From a checkpoint of a small image captioner: encoder depths [4, 4, 4].
Rows from block 5 of the text decoder, named by matrix and row number. Rows with one number belong to one attention dimension. Each number is 500 + 50 x the weight over the matrix's rms, rounded and kept within 0 to 999. All counts start at 0. Numbers have three digits each.
# v: attention value (decoder.blocks.5.attn.v.weight, 256x256), inputs 0-85
# proj: attention output (decoder.blocks.5.attn.proj.weight, 256x256, transposed), outputs 0-85
v.185:428510443415504470470453550416569536605401510494543476485430518503502465516530426551402531481515421515428537549586520431544538478543480428449479530416569432511518494524533464445467588477559480518662527498480506520496546588526547590563494478388566460442445480
proj.185:491399522529478450541532455548550551397499555489462466535523572478484642500461485490448502446398513510525504490564409524524462507479507544552534584558542452491462431531532395423479527399510489541525563498514463500534579562454481473513573448475522507525444528
v.186:422535572407453428451544465417526545482529472603433530500547575443511545476470406565488585621448482481486512538582517550540489541498487660462527565472481417485599544496483496504557472495479443580503535444608471543535429472509601486498517534408486454472521483
proj.186:485494484444491436538435579505449447447554535512419467533502575445507565483450553505439453525465511416507496498464544532500557531496434491598449396513477536467483522497452564586462484467478473514612552525530528511466528574501488589463559502434535469521485509
v.187:462514425491535447553453446499609515481589416412448516487409445427378595562502537456516481641509465453451490533460618552456503457471456494427515520429555541489482474523576495486559461520454548472598567475478582496546485462545527554607498493569532533502520322
proj.187:481516504449464481483533493483577497563549543446560456549599517490415402550588483630429514473481515506535489511527600446483429468533479517524412481565438487450529495499420431500518499490423510457522508507537574533493507590454448542432500579465506570476538559
v.188:526440543580536517445497462585448448527541454507485567450506500476492538479482486419506515442483471536443567478496514489619472590370526483414474570513488517499551546497543439407522481462544543519417524536485559550520541472463478455515500419534432515486594549
proj.188:425515495590509569529507429471430460471548463485513489497492453420449526404516518535548541472474417467497546563447553471496464550535554485458550536523458510472492542520526537412491591526558539395508551510392445566561481446543506483517539476493486458524472580
v.189:529494503532475471563419537465562445578539475444536480473535518466411473555487488491377493506518530494469551562545535605492555541494428593466509554526437468502474505472383501486480456502399436537519566458449459473537483528504545554443528474487562451548425512
proj.189:537411520467456407502583518609464492505460469497516576448520411464462505597540537496558505491498475486423449487444586460472537523615533511571391490535600477508493466530579536484483451499514497496579644446487543496374508515499486467515509339504383555505501533
v.190:531454541472434582501455518465481496550490469407461514425557460472502507526468446519528509533531485484484571496486450520518520423550518508493543480588539486578464480432415413593476553510541472476485430437545470539461488532468538523536492617504511585477524529
proj.190:456498543498473524464532597409464446501448485567472541461575496540441626520550484540484568474457421547501433445484498446542440455538467501469475460449523524508480480512454456607467510433492504480486467513499418485620485396466487523493504583466553448545571537
v.191:546507399544424452519471473550557524495529561437476469449488470556402585554417550488519443497520473534488508509537413515479492459524494447540552519565546521505542419548496588580509545487558538573473535469555394514471431453558451504385387423521513420496570517
proj.191:556551408499514568505488448440474544493564591470544537508457472534531599573548392551546492525556514497445551511545421585553463501455464538353531594442554449486416509504422443425595460509452488562551540525481443455575450580381508507432452529470492360520435519
v.192:510519586515459517495436449578432429465432538435486576531521582549564412517533569453481592491552548496388497506475527484533458472445510574541548547471443559437439567489533556530479507493494535425470538432577488441483534540472515488461499563543516461445514611
proj.192:487471512601540391521485447452484442458456449551452503496514534484489531519492409512411481456451617535452489575456562435487457495498651408528452583481401428572537584497426534480501517584449476546478600508493451481521503403589381568554491605547458572494438496
v.193:474602471499539462514434475467571557491552470513614525409407470465503494547438453536535516476513491514511459552490613482491559491447519500467541514542516479482491447477537515641455480508535524519542511479444520535498444483519480484550380405411466564574503464
proj.193:464556525670511425551586521430470471550495444560560437509500521459495568443516463464595465517546551559611426493493429526505491524462524465499553445416468471569508462554548515522497532460385440466506495530544392517469469465514571594517463455506486527508437444
v.194:426552453451449525506515546546507499520523499641568457548506511486412427408613509453480542449445503420527433539492545559524429501599529527485591461508494601501494517470502400485443573529469605511527559493465510544500542540514497572481477500484514565458507574
proj.194:459564491441567473504626477598525518539450490542449468471432438558462543605498469562570540497453477490561502549586490517474501431504506399493523593551466489475560431360502581547560520519445541577583528480426508548423507507544444524398461553485407464533455546
v.195:532588647531577582556495393513535520442438603528488577482416439450568491485539510447491518554507513412530585500563452501525439513486497637450485468390502540468551540485470433512417554397483545468476481520502493559587469575505497615377503382467500492487478447
proj.195:405513481411517549542440423467595510482420581553471501598455429464439424526564581449537492526453410498460530510552331516432435507506507535541507441499539437508533487536578534601419639442588566587576519507510553394502522466565585553443375438549517446539514458
v.196:498487502434518425575524534529543571591563484585443521492555492649525536393548499598526556417486456573478466518545508515529499478518425481457513441533465508549487468574505530457493479545462544485537523499514518496532461505477509503572487596631471466407438534
proj.196:485460564487534501483493487436584521465499506582528499482479477532414470483456510458459444536512467495385519591467497540461580510446471472480486573566541507343474421474473550407536570451513603451522557507500580473463494500526494578524528538428560381423399478
v.197:360477520472492473495569523534499530517579471482550569533561539369505483529460467430497536485486479511535539490432453415485565503569542570528489463469408531514488457505483486520503502482592485413545439551524459439509472450582487501555528509566590472430503579
proj.197:578500512483505528465474459512506484461468567426487456449531535543439426466553463531489507504416529523529485542434519598450537464477460465546454468540534464378566525478544600474437478411463624531450455491581460582480603555462514433466527483420480525407556438
v.198:450519564542564571487452508502488576524437427496540605506632536491554599553521463468538554547592557495499473509490516482514553496570523468494551511487475471467461395526504492537557524547586537481421489487482616484519434502498434529462421441497485487510587485
proj.198:477421471471424489487447617519496412632487549515404477456491503503551405544558513549547434523585491514525519514514370575457496526554469505497445532451475462503602411472561470521483555445448526543598439497458438558463540554499466484575503489568468498434532556
v.199:534436416422573535509471536473437486487428421502448472576623580527480459471578534492461473453486530500482515519570461565606530480454587470498492555457520468492455541506483487437481459564522426507474543515452546487496507594601408521494528476494517490482528513
proj.199:554503539464534538479447474515500507503458567489538461471507445484486576413464467495473493561542510433508667445422471567418444580498437524510466507498509495429520486513514496573525465452601484515530593568502485507548460526524486481509412531512421432532528505
v.200:503487494475547452493414483466500491416491491416526477435519489486482510415427500554417454507552498481455464585433530502461447496482477471492446520449594474429503453447474491464483505497519574560534513418468473451501608571446591416554471460465539513551455546
proj.200:574537424498462518382468472507437503473521540514506510504532456533477426562492486558557504452436483467487482529497557490495584526532473467480490446546457506519525497431435500544581529537408482439546471512545491576467541535539552423460509496496484477530476503